{"inner_norm": false, "one_sided": false, "adamw_weight_decay_other_params": 0}
Rows from block 5 of a small multi-label audio tagger, named by matrix and row number. Rows with one number belong to one neuron. Each number is 500 + 50 x the weight over its row's rms, rounded and kept within 0 to 999. All counts start at 0. Numbers have three digits each.
Before each neuron's rows are labels from the 100 clips, of 14976, where the neuron reaches its highest value: "responds to" is what is common among them. Only what is clearly more common there than usual is listed. The data: struck, bounced, scraped and rolled objects made by modal synthesis. In brackets: how many of the 100.
# fc1: first MLP up (model.blocks.5.ff1.fc1.weight, 576x192), inputs 0-191
# fc2: first MLP down (model.blocks.5.ff1.fc2.weight, 192x576, transposed), outputs 0-191

responds to: scraping (73); mains hum (50); shape: bar (42)
fc1.439:437482506453463478505541487503429517582534608615496484485500555561568592512515490521431530502471515480504532463477551354531528567608497530492514500396557497514448471485488499500545474538545535459484485586475481486558511579491456520481527512541585513576476487510387396466530474417576503562646465448392458532453560627555556535530529485423490556491501502448678471468466475480456447450497435569455502525511538518504517536518481502412534508613495463474489534502570579575532498480471525516471407555473465507518503471460453464472521498547551474499456582454539488570527473515576518600
fc2.439:562498523508477491509468523516503555509515470463472464493484440501563566498487467412484554527617528575488591384511388468510494507528432547462491468493509438492445515528484455459522532481474479457487546515541525554474440413501396515505567525529538535437471513495461447494610457380509373567447542565538331489517485463453514446532550551476492498519488489469542526509414495552556499496487499562519410559588584406534538502529584474515519477510498538560461612553572616497510495592628547491500424501558500423468525386458538426487599453520509512517473597488474450524488498527560508495

responds to: clipping (53); text has "clipped" (53); steel-like damping (52); action: scraping (46)
fc1.97:528410468510501532515434541460524539468574442584534514482501544497432508501538526506461431502554548589563550418498530409524489424587471567552483513494484530505583527453466471544488436500390450483489512459536517523458470505511465517444425519446514590423456589544492493456555497523487562459438436405578584527475579488500418570489509450524474465478518534535526492522473521530582381419537442579482547555506447583456496514413609509521465520511549463534495404554493600451445545526526528462429534382436492487546472469575438509473622386502468401547502487478578473543443573501476510507
fc2.97:556526502461488529378605463521491417579467470503476415578637466510477488539493444489539454385518531500496523570559529524532492528514455601500588510521485514507567505495440508492554435443522539469555500576483502471440505585502513567541507529457539541528488452531505543563553533427454494615460480570421501570519460493486505479444463449479519392593455605489458570475532558539506457490450489501512399479538534561481482590509511549555482507505520504448414454426438462399422472491541429429520505587539415527505599446558501464409474501508503536483533585549490630495566546451502446466

responds to: clipping (100); text has "clipped" (100); hard striker (84); material: steel (43)
fc1.284:458470499471396491503452490455542457510420548570565601425438494527520499502626495393524526514540576532540489540558484444580466572530553429520450516437515484524504475493483605481453464530496554471437475590446434455418500463435561453608576476581545576433419605472439620499470525532492500406454433479528533567515567484537467515489487447428453490560408499480570488473483561581496535449537481483527517573463485498498541532506562622412488510459502542572476505581503530461484524490493436490544522611499502487548520457549501530564581507490500647500543477520458533562514499481464452506
fc2.284:569463513510451517568569568537490602500427430515542543489541428506489525513486495482409474528543459492564521484496534489548530541501450543524550517496551561563412550489501532491525514537454554503537564455480520428461441457476523516443550596571494501488450449478578485539570520460474513471545429415458479508492504528501555501491409373483554567486516508562604529512501477481466367562492529510480470407513586522436461457518545493436485518536421488515472495454478392537453390562563506415620464463542513445489544444479541540558441557482602472626414534418519514466478514458328486510

responds to: rumble (84); striker: soft (78); steel-like damping (44)
fc1.574:434569590515548466592577515576540472498516495510444531529568580514508519494599467553445462433484519610496569416480498432517522563470447495391466567549465465475492489476440463556529430519506492467619503505480501463464509520498391647496477470466477503478495392563528400582490464486416503496533475551472540545451554514462431505445504427407454478464579541466491551541479540483531455549510563538569445546491538455475511467444527479570435479355521564516488581515464567486496557498512464516471563483406441583498477456624467499489506421540480410505546522509568475443536503593478480478
fc2.574:465540469443513540443471439392502526489553517406494485389419598547518507513510413530499487458522470396472486536572553505644556536521533443513520458521423507522579541475543567511499577520515524553472462522393549538624533575463425445607492410536499564582484498473445519529539415458590435498481455479453504576540406552447549610510458516567474518558472524490455525473524499498522414480506510546580543521452495484554524513522585475472523482438509496451470567493524536494563489469467519450510512521481439387457494526492665438557482540552566514465458554447457533488442509553466498539

responds to: small (98); steel-like damping (77); action: bouncing (61)
fc1.98:431519405466494558547534483470511424544447465497536390495653520505586549510578500556469536481552509464484527429540485515570445499501539509401452599441538438525470382464458441462493500508514508443614464559522468422443470503484501548558510475512448597565411520517512519472550466450484506428497496471477501547520553497481527435541520488494484482390456438517546484393377511535565487458508472448424428561490470522473501505541510531486482495462498551365519453445498486559568473484459515573487493591620411487500514432511531516448436555465486551552648441479505523467429445454507473453
fc2.98:443508481476576472507442565481596504551576545478488536479510420559357523471511514520545498488422489487505459511462452437507520484521479599452434546555538590452505529471566460412508536381574454449471500514415412549516343540466489489446447421480562520558388437548574499469516441505536516492518479532460491563507446499431568484476490515471465474511484518526439445424540434492477569517560576487539478538519507523608506514489491427479495413496533577580409523548560502447464519467529467596346498433486435464467498534529497547554484485411536537535472474413436483448403540487488486483

responds to: bouncing (79); reverberation (77); text has "room" (77); text has "reverberant" (77)
fc1.313:598471537480512524406490529518598535564536557541579434435538556529480572614498452492487514531549545532492524565535506469540511528477454516443448474558508517580466450541499553532529553480522432493441482514416507476463443480520577557535492464541440508470432408444482468476521564420516479458511484606449523558523529543576456466485431518365565542534473560445489465492588543431487476459501541486441497476408553420426546557487531557582570440485504579522498566492515480474484481392381521496474490488436418478606441463570537457646516567620563541513561525493531497515471518513465463525
fc2.313:523404365494516508506477507627492499576521481506396458489505512472485484560489561454480457558524496480444564652386456478543537557426421479508556413495450442561507502477559487459526506490487407521496468564547475524524428393473409447519451535556539541508464550460484445527558419579440488461520548459524478496474508477453492414521614478471468550552491538417545416518459516507393491547430495475527536469577531533514523485535434542510467509471510453467565494600516446419512502516493527540467529528539441450399500565455525439479457484447519412540442435398565472533457564408515572501

responds to: bouncing (49); clamped rod (39)
fc1.236:432418473479486546548573492443486535503438492561509532539428513587479545458421502568524562427441485502526547580517594539495466587503553444527579470429395460444553467530396507579533469509449510591502578506421549526498601561561494510584526612509502529594460487506487450497480535531556504451506574525480514485502540510484473535546478498446536459563419518605476565426505529503522514419546464501482484570571511497470484541480450517410510485449414539554503502452376498445396514440548539501532471642516449449588553595426512537447489531485543477563502540582469513516413491526528484461
fc2.236:510566502528500555441462529529525509530520462351496521468596441514572481507544619501472434601471529528504488490520502480484528435443548504529512456553554529441457475506633432480502505545462567442446446400597441482496455468440510505402528483452452484478528463502602510610499438546457538540537454472568494470538416532549562516513467489523422508406531578457533476528550474551547436578470462487486502447466471518545464545532525438596435537558510428524560458489604549532543400615439450466534456406490454541465479419558449469528538538443455540501566452412566464511506524461470572520

responds to: rumble (48); clipping (34); closed tube (34); text has "clipped" (34)
fc1.206:392404423496486553532472386426524420498632472419414476416395518471455517477518486456450530520537456503480538564544484609546573451485449443400506528463510478566543427514417518446441470553581534577502511510461481534545524462398503516401483456450537519556389516419504523405517401493497464478506507493523470510473553507393553439519513512449427490491555514480480500486514482491499475506579454451535446483490480556545433570566554487532408527474467509545548511477441510621520436539474480489348486469573564502414494476494490493478537426455489592462499534525525451494544454483537513518
fc2.206:549466468565556519502601491486585482464595476467490493509524568476486532557514494446592486432432468482558580530578458523477516574498462553520524540579525541384587535516482496453473513419431429558507522579540557548604553440535548492488523412579446487409488421489534527517489521507425542509414449510548423518587487563498489595484556501468558449491540509625582516563445468487525489495632563512495565520563447510486415446553568507478512524576420512490490497536535486496484480548378437512496570549586516512458483420537487443506501510412546569417535458523524540460479467513429441525

responds to: clipping (60); text has "clipped" (60); glass-like damping (47)
fc1.213:432428524538617616497484590479593525452431450391489445425556472534472471542470578557476537514407503471489438536603574510516523472521538421521496545508536547514436520495513582540474501430567559509538545441425509447586649571519550514555506528548457561465516582536561459436511519500448540484435506497561444550502487498519522461495462463502579475504474568564525513503440577560477458601421472540565532472463524434487518573539482579504509471500436500486451575560469539541469465461489561397616417465443459523504591498533539502473533520538465479438503605505469511569470523564513496435
fc2.213:473503454463518466517520483490484546466504458598566572548516534517537443464525533498521447464584485567497473573470489432608556535545501561536588480468456490526534532397544527513564479455419449495517397554521565468516476436533372366524564481519572594494547551506552479541485527582561499496594440466519476459391470489454503518483531515495487601496531446487525492474534423471430504554567560405464544476470574479541417385501533485521598457407467476491518508482467579491472550492461455596422547491449473571509486516501523400415566458554497519555487500508422501511525482499445371572

responds to: scraping (51); steel-like damping (45); clipping (32)
fc1.323:563415556448447538518473549503489493442516431506525444523544401485476543479499401590473559558496418506640537469564483470437393502516475630450483486415555548454575453523551416475436438565469452639488503445499440570564433446537551496543483473497539483555501475350525509476471432588478456485487483456509549471465446490463527523506402423569425430498498521547514526555492519587485513431553500498517574451498565407434521583453510561467509546540543534477547511528462486506506488532574473481474574568515469411533437594426490466456475495548544489495483575480492502511556523555497526548
fc2.323:521554450506506505453581422476487498491615421438515501493505441540406620473481513580489532508508511468560569478569528518480553429579469524308534497424532529459511532533476568459422540493485497462571608573480476496504577545423512485547465627547510538527476445533583434520572532480513578462420507489474429564543470598504488509510529467489551554454494553458450403477487473499456557594451479394477587507539570458489510510495500524545491504547550494583457526416476471491500499487554538529481499461475549551449550508528480507598541366470430541548541416502489566465487560483482507444

responds to: scraping (51); glass-like damping (46); clipping (31)
fc1.557:450376460550496491434368514539612557471526489541443457430496546469509469534478486571500556484569432586497588592541494468512523484567521500492510421507574523547560534473533617506428496563506543421439515459443461504504404506487457496522572524443532482509498614592604496539508466427507487540442487548579420449455509463482455603503529508555464562454490508469537419449504548491437482516505426544414455614483502481525535488458538487448563468427502496426484407548411543462500523555465575442544486483405599450501480489580521511540579479534525531611458476521544538487485492520510521544
fc2.557:611492504494513521582561502454419478529505530451568544498532454583503549508552547421456484555403545525512449435482480509450462576544459516518545540491425508483489443478413390521489518485497432559604473510586497481463501472482575412487427556560436520477533571547512535435513542678429502523589527468485533503557541506573510464519495493475537438461571448580511593507574452465455450516533603571513481440494509550464526624535514527528480513577605601494503588508528513576498465410516483497533496465565444571511540521401480498466397560465471502435446476534556522481555466501496482473

responds to: clamped rod (53); membrane (47)
fc1.226:492454519475462511498518488526506449577439499450515508536458398426647528489489502456449400422502533422530590496501518469538551541506497510427406434441425494544434469419403504436447489527412459450446552570541508465480461565483559567490549552527502493513463515492467462549511549557611434461511485499552499513499504420434513493471540520557453583438464462444545404355500544477556486542539547503558539513500439479467460587440521443484539506483560545427549479553490421536401496597474457562401507627483464442422501489596425504495569514426457507455500468526485511438494479462518465465
fc2.226:553584519458570456539490513447487522406529493528445489439492496520427534604469606482500564487542448532553503474510492581402473431469415527472567403488616401481508439513496550508444584458565419548505332452492485522483566471545563582471454427509551484529525607450484520614486509501528454481452504491457441489439554531511596505531463475472500472529552480485523440619548496500454434555490450478506497547465467568550503434490478578484539491552461524580479476445483517437524518466511534449504506513500515576640490507417611488582571499501531515574507502526493415553483548497440548472

responds to: scraping (63); pink noise (43); shape: membrane (33)
fc1.497:513411499439492457395558488526479446588481572607546386532516472578499542539511549474512563472555519445544474522446411538459536550557546485547572511489498505572509495510503539611336587458572426461458552544519473585574500529480508446544476439485499449536481471498545449448525513531388518493493515540481446550502519466487533407556537528441469473468475554448568516505565431521456514509480493492420530497492555490453449555471552537567477526464391459483534444443550437600527500475403509482548471565480578507459627594561505465485457570516491434546487490476493561439496508562443546390
fc2.497:491516513559507550574416512441524486444525511398492537468515434481481472437487542534504428517405484451386539505617484502493480537570537549551454472507509502407503625384467494533549508530492560464455465542559542488498536450483587617535568428487547576481516520491459569533469520513495437444518519508496538498461504472421458489558560524597491511482463390527477508493470475497423526476459501562532469495477512457593447479494472518427484452544570558469463538438424492522535535471510461586529552487619612539411418569484364487558519471474541526490526531611452539479539466580582568584

responds to: small (100); string (91); striker: soft (82)
fc1.289:553543524519447508504420577494476512444510463468591510497519436502540463514482546584458570490554573550538480525562474511513467473545503546432520460553510463488423464487595578526524528541475456493543569496441521560467587533464521523549468512566525410552474565474515526509585434508468475493503627511471445483583519591423441578425560530563510460458549439489507501560549526544480443513485506482572553376586467437592552534493461458472514509425429630407459488514454423397499519537423530520470532542572524500426576477460536521529544527524520446507556482496422517413372502551512620541
fc2.289:506502534528497524442461448428501442600440487504545441511492514439394554497474503578502493634410463445394551500536551494470524494531462532444523478452522481444525471439529515535464504509438509545472489507483395515500497458464502386527529488420437473576459493429575467510455533521404537501467425503488512454394481505513469499627504541484523416408427548477498432420462490443447537474429476480493468517449549452419444452473534466528488583495446421602565538470450427557535516409514421507465477502403446401524474544519449425450471451510468459510516399463549459450525386468408469466

responds to: scraping (70); size: small (64); pink noise (34)
fc1.292:465549498521513445589452488396513455496460520452477566500546480435509533520544510499446476589450494581509518471464415454531432518546581594443510548511445489502499475495477548537499510541555448464465528522447556484549512472538493551566480448584420425577495500443552592494539501456360526456468523427521461436503507491509453561607470526382475553551486483577387564405534551540428503534508568437487503514401566512479546543558501583467538453431599546430497517518424489468495509537477604488461396536479468539440534492517431454546527565546550512531473622535419413432481510495525501444
fc2.292:458431596459485502495499537560525481505464485600579450564513437520476571485442548537392511493456421491582516550515628419440479502476440374564523516521509499550481456505462515479536453528440507564495534526509452554569568489459495384461498515497526478464464491594588594507475549515473615514499553484452404545422554501535510468570604477498504456463500478424516510623527550468467507600502476483515502445567447484481442396492620501489450512490458506493518494479392457498482506506553494549552522536547498537484540465444523516509536411589459527445431532494543388604493518539477592440

responds to: scraping (85); clipping (60); text has "clipped" (60); membrane (45)
fc1.160:437536509544431545517417418546539502499523476496489485428450523461521516504448528529406538501531560496662517591544492486533407473546517452582537477529524516405501535486490546485490550489524478462531519472449511549468506494568435574559405516532468515523537504608567499515508504448479462558563610568517415508531546431455492441546469463559478415511504507598449456507380502502487456563517496473436520547585573565562612484515420437547522577457466478520482528574417451533523584538422454379534601542453505511532576507485485485531590465538493466503484536558507511520497622487478433422
fc2.160:448450525391535512436531505460473573524461555510529497496530441542474577471529551542565488492510602470338436426438532463461574585491447593505483432441448578549508404590522533520526519533612499579496516505559511433488433465440558529412579512535573505553572499400517448521407532569524530442514444520488589452507494529577531528422550586512532509432472452430490503524537516452457473502446530518556540521432503477428481573479550419537450515623498456536512562441558569568521447482589472560462434427511504526487467520474501490540567553501474567502484521521508509500503421443554524469

responds to: reverberation (85); text has "room" (85); text has "reverberant" (85); pink noise (51)
fc1.156:482479479472541426482457557500464483624496539511491441524662578505616453509510410533489523426540494491576471597434417422458503457560530454428454443507518517493538544485474470592477601475446506472509455542494527420519472438528522562578554508511490519554464471465425542459511554505457473483435473508512485550467468429433390471556453571453486537491457543491471581486534508538516554551490492617477529442460407553458465492473586462542512469596525551496549607471530532455518470428530508488515444531446530506504391498558535600378538490521532477508485517549527473386533592449442448468
fc2.156:536493404528458501495510512506566478491587521567504631476450497534393588556483473426523533511495583480464557458453518543429498568512493525566444557476498474512477540508466542407533397475531433526548475480575489466482538583533525454502511563465456458433502546562525522537592547394592530542542516404458550446475529583531524536457566471499485545504554413437578498440553452406533530381486519395496465543598554513554459528540491595519498523476528466508501390515538502550517575546420487503538564450504478561557528492542445427562507494409465503553585552503561480564495567476412455521

responds to: large (74); thin (high-pass) (65); clamped rod (40)
fc1.245:521539435558563406530516530439572462474482365621442470523569432570446482448498510498571519516576543503440559421575538435516541457590480531411523560507442471485490559436511435612457518529545510539537561464426515424497490532392494502458438582523490446508560531481533484520400472522537455483456471492519480532465517515438454495589499466450511471513568431490558489550552455519422390487540550531477477585442500439522488495483527591615448521455507491535493490513464534436431537480585481484492485524660544503394501494468468503560493527530507467438522494587475560453541511486617465500
fc2.245:558582547510506452471553377573551505518502465489524561545491447465524453429528432435594465479592560514487499504489501501450478519531445553537475479470532521537512442566502479519554548465505523526477547509576573484475486430492492481413514539597450500436486523513404568470442498466493462445568449546490527506581558465571449529437437463429484531642504554582524489445416464556411475539537504487439565364504583453387505441514452500509429517558539564473516533451554565539501503429603529416394479556507618497612524479443487510525503436448471520433533505478559456494499535535416512517

responds to: large (88); scraping (66); steel-like damping (54)
fc1.385:433473502495515541458480547500418500522452521547493469575487463445496539515476499432473524492531437454520537467501450465421473481481501458566485475543624468405632544524429542458549586463455556638499525468538545614544519445526491476464554649473560393517460450426460554466452545548418467530485501473484414561488491479439514409551455551568490493541454421521414389463460513564466489501556525500522402396476530514441458516458522532424539575432527539554453550440496489496412468568555475508597515438536494516468556525521494430408494528533558462493436493533488528511446427473485552532
fc2.385:515511535518552417512457465469459533495465539432497473520528488541577544481473506611467509480436466478447471495521529471399547486506580479452507479525342509555447469501620542512487443548565482493591516529432463436509468576411365556499496439503411502587496429474533540477540530515570602463524530535509522497497467490506454556495480448394503535478597450455587539594414527479568474509483450466418478648502501535450562518509550432522455479544504580491522432568490576573509499479514538562498565528517451516511485458439465452593426512496480596498567476540503432503495570379486532512

responds to: reverberation (77); text has "room" (77); text has "reverberant" (77); text has "noise" (61)
fc1.17:440502465547479412583479554394582389419506493370450416558491464454444486548561492483478486471493476464564512540470534502392416425487478431453498466517453475457430537426469542515523587529472582519488358559414417522473496552430453550412403507524513543565505522502462440460535520461485464523478489527468497400541505451511495404491490457494518490479427551539533484558472472487533495507539556522471556453568523552365381466567483483432431494489538511566494506484490514514480521465495516415440508397415508431534531482497477552472477478486490423533489446449557487415380550501482513472
fc2.17:506532454473480595355494497508404503423429455543491486446473554494444527486427498437571465458515502509444550447556432546511526484537426464468441531547533559500464518585532458506430393465551458543456578436524557561471449534517502490517474478491385435474456462483537520545526501492468430436555417447454408575502467518486482545411551483464526474582507455450554480487456546430491487425462545484549486568462575529509473436388446352523500489511470514474490451479494398489505435526501404534459465495554411494409477513486529460463511518497488526586454552518520531636517588380500552527

responds to: rumble (47); ceramic-like damping (43)
fc1.409:536540522515469492558524594507495672604573524573466475506501629464501573612432506466521493523431491410534439536503520529512564441461527498435410429518536443504521524481499474491453603444495523476526545550502481584455459428555483585526457507487515381555536500530423474516492502462566513423475530497447564438476470552489549438432476461478449517469537523516511521519544515531563475521514509506538561524458538474473485614413565607435528433448425551443465472444557583533581398470501535450512588554487421454549571465474523435458482498461489392548471497444458459512524462532440534524
fc2.409:486536422474530519473497428440530366503465517522510552528488484506541474446616461524475486535521515522493595523500519428459417578549557484522555626505478560453572528486553526490531398588446417491474447441500534487457549538547497416486587526570423576574467520541507554523506484568528554582517524432551508550516457489471421532491525587512539497612538488453490534514375538459545611500546429472444520504493540608622510458585481395523449498557544476551485556578514431448515551576480459495577473572448501590484492518518509581499507533537472574464550535473552518486487531431500493535

responds to: small (92); glass-like damping (57); shape: ring (42)
fc1.447:491509517543447597630484412490444471483483453476464503535507498515570516497516506471538383559472519533492523483472494499465523471590673637619561442422425532507524521515450534517460435461396547570498518442514506600472535426514420525546565522486443483593458557476490442481428515496546485495487563523493555475509469530494457544474528557544542411515446489477565459461503542569483372501546501487568529442492441500537519432505518435577512446420552539467553457561417472510482503612541537499570505468517481578572516531507531507545491593442459491549466565476566557500527470497414557574
fc2.447:464538502538441457439498484453459577515455549516440471432542516501472515398536539555492572491548510581525484558493512550481436498349399473384494534483581473536412418504502516501480502559435524418566518529492567389481424623499543626524442529526560413540494495512509504517462516459556544554521432475529481486508533505513605507497456482547465531411525421510470486524421518542527510584472500566394452537475526481490507532506401535482464545549398520511495586409477492541473438388551498548419414436451545504469464489508508476456513499505554480475386537517474489587475444402507503485

responds to: reverberation (68); text has "room" (68); text has "reverberant" (68); bouncing (59)
fc1.227:524445516513486489488536456492532572406528509421524506521487487511559452510471452489516443548482511565543536486460474503425454435531486541461536528520480456601589436485489493593643477577520421530536524402450510483515434497465435418441544513429456414608541502556423529524476519500529516550520519423490476598538498571521538499583578532445522498468516423505574501493501484547482399472462613472555507436555490474493609487475528410541429545486550525514530556589531435409522596466542556519482497539527490498481561500536620417520585460508593483387558438450456554417500480469475460529
fc2.227:484445544408512562499386562513562532521538427558580525492496497549452512560528562536528412522540482515510502482540488490608546588537461456558484480507537585516449530406462418464503455508412569548477501595448455412564512467482571428519549448528514571438532547476569468461621491551434513444568524589421543534388508482433471590556527525502594546516489578470530460494545502451487502489523505508503472505474595534487495501536553487455534566501495462393492486497491605589478406459552534463505488575500458495438455519425492503555449523536504540597520493434499547387438529592454546461

responds to: small (79); membrane (64); repeated hits (60)
fc1.314:444432424564412497566497582550533586513546540523501456568568465531470553538551518470541548425476473388543445502475557604506446491566479564503425524504486456521429541468445557608553498484444549490479499537536451448504494473596534566501467528541549489552523531455485486546576576552518490507584535497433531458564497596498513482461505468593560548487498542464579507600530514549631502448568422552470581535560414492528471552529537507566479435478519480584563484468493491549496496533476513507548521409483502588524453527513487536463402473525444450580432438479589527378414577547488503539
fc2.314:554525494456511476503581470465440491460553491504518552425457549450506472539503459440509459520564518543495538490548414409409439511543524443486487500505497515503543492483483460467508407435472464510614441473385500500475505548456517495445529474509374507454499437473440520461487505450524450509425413517518528577528509556449573458482533512408461517584478465606464487471469479483458419526492427483413485427392590542473531372412484521462552487495547519472494490578506525463471388446554445384439474594448496469460500477554515403422543521505466536481626493471515441621533426430549541455

responds to: reverberation (93); text has "room" (93); text has "reverberant" (93); large (88)
fc1.114:410409449431530507504510467528502438424495522445419514522510523475506537541460447505471521522496482597527519512539430453464444505513527474540409452633494504525634528564463448562490479547446550565576525522461461514481536435485492458470585584330517440607508493524510538468535488473543510564445499506528506488441398498562446512507539462478503552568515517527389505612473431453533483493491497478516565496531441513476525502476554433531513407479509452497544641498561529490455463519475498493534540536537547484402641479434536452579433509432416483469424445509533485473584424507431452498
fc2.114:542532527462443429471430520430470598526440504556533537502419545510552506524549521506552436421524514482424501464381461589472553524504417520504515476391449494413456472445513487522457560480541444448386459510515476522483418470438478536439469517512550483492441483493570501474461497515503549443554437440529532546513549516446529510510553489510530431467429494456593501414554526553477507513527493449498433505467605543460474380537435602434461601448471496478475329504442464474542490476476574489486414538553437527486421544584504485403538559492535518462609526425409494518440488557506483436

responds to: large (82); scraping (58); string (42)
fc1.467:442451490576525485501494513537517570427520541533498485444426443435484524470510491551425428477389420504437482506448450477424417502451485521504465410510508446444515462489422490527551511506494438419559433401438502507529534506439442482462430464421402445508448465473451423454411493440445493460458456492537474453468435539553474476411520528522515476514456610476564529444436506463558493540483495451460541522505510457451440492493409465426569453512471509433491452493439433379469499548476536492391437538492463556507437484429527526440495491460460407542481543409533391398391592483439435535
fc2.467:536518507412470502480482460424496511551507525502442452456572504478495442452466484464510573505616559549593501535563600468533589490587543548591528552504531504501410465431445388474455443557488537521468451550576534591446504487531571584551535600564558530424512557525606559444572474529460461579555514514517451496539575488552523527439562470484513536460568461433443470498532490573522435566428514476505495414506495596467554518546494508476376570450536473609486525573536504521463426490534519461613486480536534593474487508474489537543507483514499537518489473581516514563552409460446546430

responds to: large (94); pink noise (38)
fc1.60:529484497459543567463537490475465473553572461560450531554596532433586612534521526583503422482502555492564477386552441452517514605502539527463551538456518530471440545527395474512534510426548520522497471521437439333536482463586408425541405510500517486545470575439568507427492458469593496519470517451522457496439519555545522496553453521457469508576490473554562541486458489382553494533553480520459514482461560590486493531554525613522519461577570485613556566470480529507431437457566458526545456492571542483492488499527490400456485530559468489512479590494560488548522524519439597483
fc2.60:530465574416565477516575478554581467565479435466522440402504536493472509445548574493456478477503477539444461523425472453496447575573490537487593492453481577485525421550444435478429410477559519498458450485493434363424518504493436494447437427417494511467457578448523491418565405477447534475427461540523414524539555449487487473460505442522486512516495501536503543502569507412541582538504486552473406440492521500474440557506512537508482432508407466503604533569395486509523511562465506523470556613521497414464468470418551575481489389553465549541487455524437495476570490573516421424

responds to: reverberation (80); text has "room" (80); text has "reverberant" (80); bouncing (69)
fc1.506:493457460528439573472489490508580447494438439490420483535482427463466529396542532543464441522513570537452568501417401468491475500519484489479468471548535493476436584516446526594536417465464533482466508511454460473418558440399472555511482472477568406423508476514554472500511535486510423495596573482449572625495541536527541453508505469493562504507507487565556518515442553443513474456558511515513509441524437487537556529579410461555454514425514498395542493494440467530515568518449467583378544413460519501400510451432490389541522478538518583522589394436471600427429434531467478501
fc2.506:445422463437490525530416483578438590508497462438596520483525591474489483609506501489430511493545500467566380505494565494586577614472529518625588386431447481537513408456494502451527535501443534596502468512494527506643495498576506440491605508569529563551451431501447510514477536465481559558492489580380553498458485493445468514497527504510519525491475511458496422489538464452481499447394495519578582500558583488468482446576514546515476517498596446541529545541518480469447451393590490517521387501442515515496520525469550531414504569487482453518484468543459499511527572503520489506

responds to: small (66); bouncing (59); rumble (43); pink noise (32)
fc1.54:461523438475548582501413538482537533590537609501532546405534488575531508487482500539446489527484506504496504522468456633456494491476444562408452564456437565522483409541483476588517453459507553527501413478515495526500494480550541548585499446528435499420435530424580478488536474416525492464520471453454449443440516466497429432392506523396488427525446403528499426450570574507440514540459443493391388567479517515466481518480437528537546491488497504507506543446524445492423474472495546552414572546505554462447563519434483566482397537497421448528428529529426542530490439590519613501
fc2.54:586502453522548554481476503518391509505550375507524509446451548481455563516532411527476453598481541526550499485506547543540496532441516509530534478488503526596611583536523528528481523498476603493602442502477571547460601476482435520503450571454517475555511522566441497489581512529499611471509497444466492420559518535463491621406416484446431539488543537409534504566462498420510537518458435485516520611478390473509533584537539461571422490554508508393517517469501521547478448473497565574402616535494467455475448450475571495401448557532514495517461454496476598474516518479545469438

responds to: scraping (63); steel-like damping (62); shape: clamped rod (49)
fc1.146:466516562475545512501539482499512478539554455512522546512445501625522515466537502564439445534547425487578488423466556489515450553501481581497476591503531517579504478500498435544527463493450448530506548488524510573556479567516527516537490469480530495532561555506589376402546474511353432523531456433464470532420440447470429545474385500470447524518515474500419493444485451562520476525461461548589523531539409391596554469513491510499503525498459491395502541451384561550461552498494530517503471517498434533497535510474596488612552480553637595436611535509444417538530483547558472439
fc2.146:416457593598463511550561460462478440469445421481437397473402472502548506481511470487519586522511487526538551551590455604517442546403575436484425574461508505425514469428560454447500555432504477525521430462480514458499424466459597554551484572554448546520571498434405528476477530460527565527457457467552570467509439578535491472451477512595398534501541531392497525485575557436484462543452547428498492536424540406521512437502491465536525531545491541496378510516473523535561505518545475505532514498601519388455527458554543535428483570426534571511516556561478477441518545460488459486

responds to: reverberation (89); quiet level (89); text has "room" (89); text has "reverberant" (89)
fc1.62:451477421448516531517567543547523458438575609527467492566553513488456492588434511496614500486500530514541511555554544496520580431453514546571557546492476536443427516476471467492498514497533498553531549539491529492472498503480460507532416526497380475533522483580534480478606528498542480548496517482521564535595542542460523572578473436525564490442464451518571397477504455533592415548486468470519587498534526480457580502464476555465513537547551468490552511506572496432617382458490543561581445512560431443540441542486478538438555563402473459431469377494456453429403578394556542474
fc2.62:465523540612509508495442541450509576481493442504521563482442511448447556498486544536490444497521511428471520372501473473530514486545533437525435494425515537580490521611566560497490497571514570479537430494480392481539466481433544536495511549531634452558520477517514463500566446514497519503578440447567565478531489578553439582428522461497463563552492523486517542422557592434504529491524517519561465476551452458501466532519435403538438594481471566547392571531443485527419484518488551410574472492388472536512539472452471523586479446611557512532489563489569602515515497637443532492

responds to: reverberation (100); text has "room" (100); text has "reverberant" (100); rubber-like damping (84)
fc1.571:614491486569438450455562588559565520473540476596503466478569456444529424515562479490532580519501537555517480451517563530475529478480443529506602495566454532501526478487489508437408472490449474467542503494435483453514446441459478565452388573488361564553536564497492505473498529469618503523534471481524473450582497465547562508549533447412515522506561423551443508499589443465510461481477479498576531440548447484408497501457531474463570527407587570443612524479525583466458490571533534627600423470515562525549493507476568468431514554510468553580487530492492558423514446427520463559
fc2.571:525451529516583551455517461458464456504506541571492537521502512540469496443512456528448565449544606527515454543507577469558457472457473467542393532610451528542472546560432527470550490490450479450470490559532472509530526555583546408487548465538572521488434452508518500458486425452485391493492441544633440582527506575547515537469535515586513530547459531423477552425488563451487566430551535574522528456460563446564429475544509482507460536527499406485449399506468383505452444509438426396484528552515375424470616490619415564504549470457467510518514491523485514549525513464421533467

responds to: small (89); ceramic-like damping (67); action: rolling (56)
fc1.58:502524536510517543543459425427402505528458569504461491469581531484586489463519516616484498503366401461524430581479494537530523435430633397599463551484505509456443467556450481466546488480460488557499454486424495561467486486516431531468538465504567481555562480409540536555501397525503444459448521535457513533583589470515495491493538520500590449525434534506451412420506466384542489441565471426438571569477411472513479477541461413515475535520523551489499436466514536459521501532508461449474389488426493534460530486562515487547482601491539516523437595410510480413525514467427578501
fc2.58:417489509473497508463519485438478474462505449515468609543454557436506603468410514527477502463593531583535555439496549503525481559567479591499405461502464474467557497450587554502489557502501607516518587516551501442497506469514480414543563591461543535444440417600401439455541507486502463545560509471502487528431473624501454472519460430510515545557484434533543564514465520498489515445510454579461430448579595490461450521515518616511554537434476446445579500451580437610564517480483483548415494483541550492506533545500500561432597506507499465505522457524541461625527514594511554575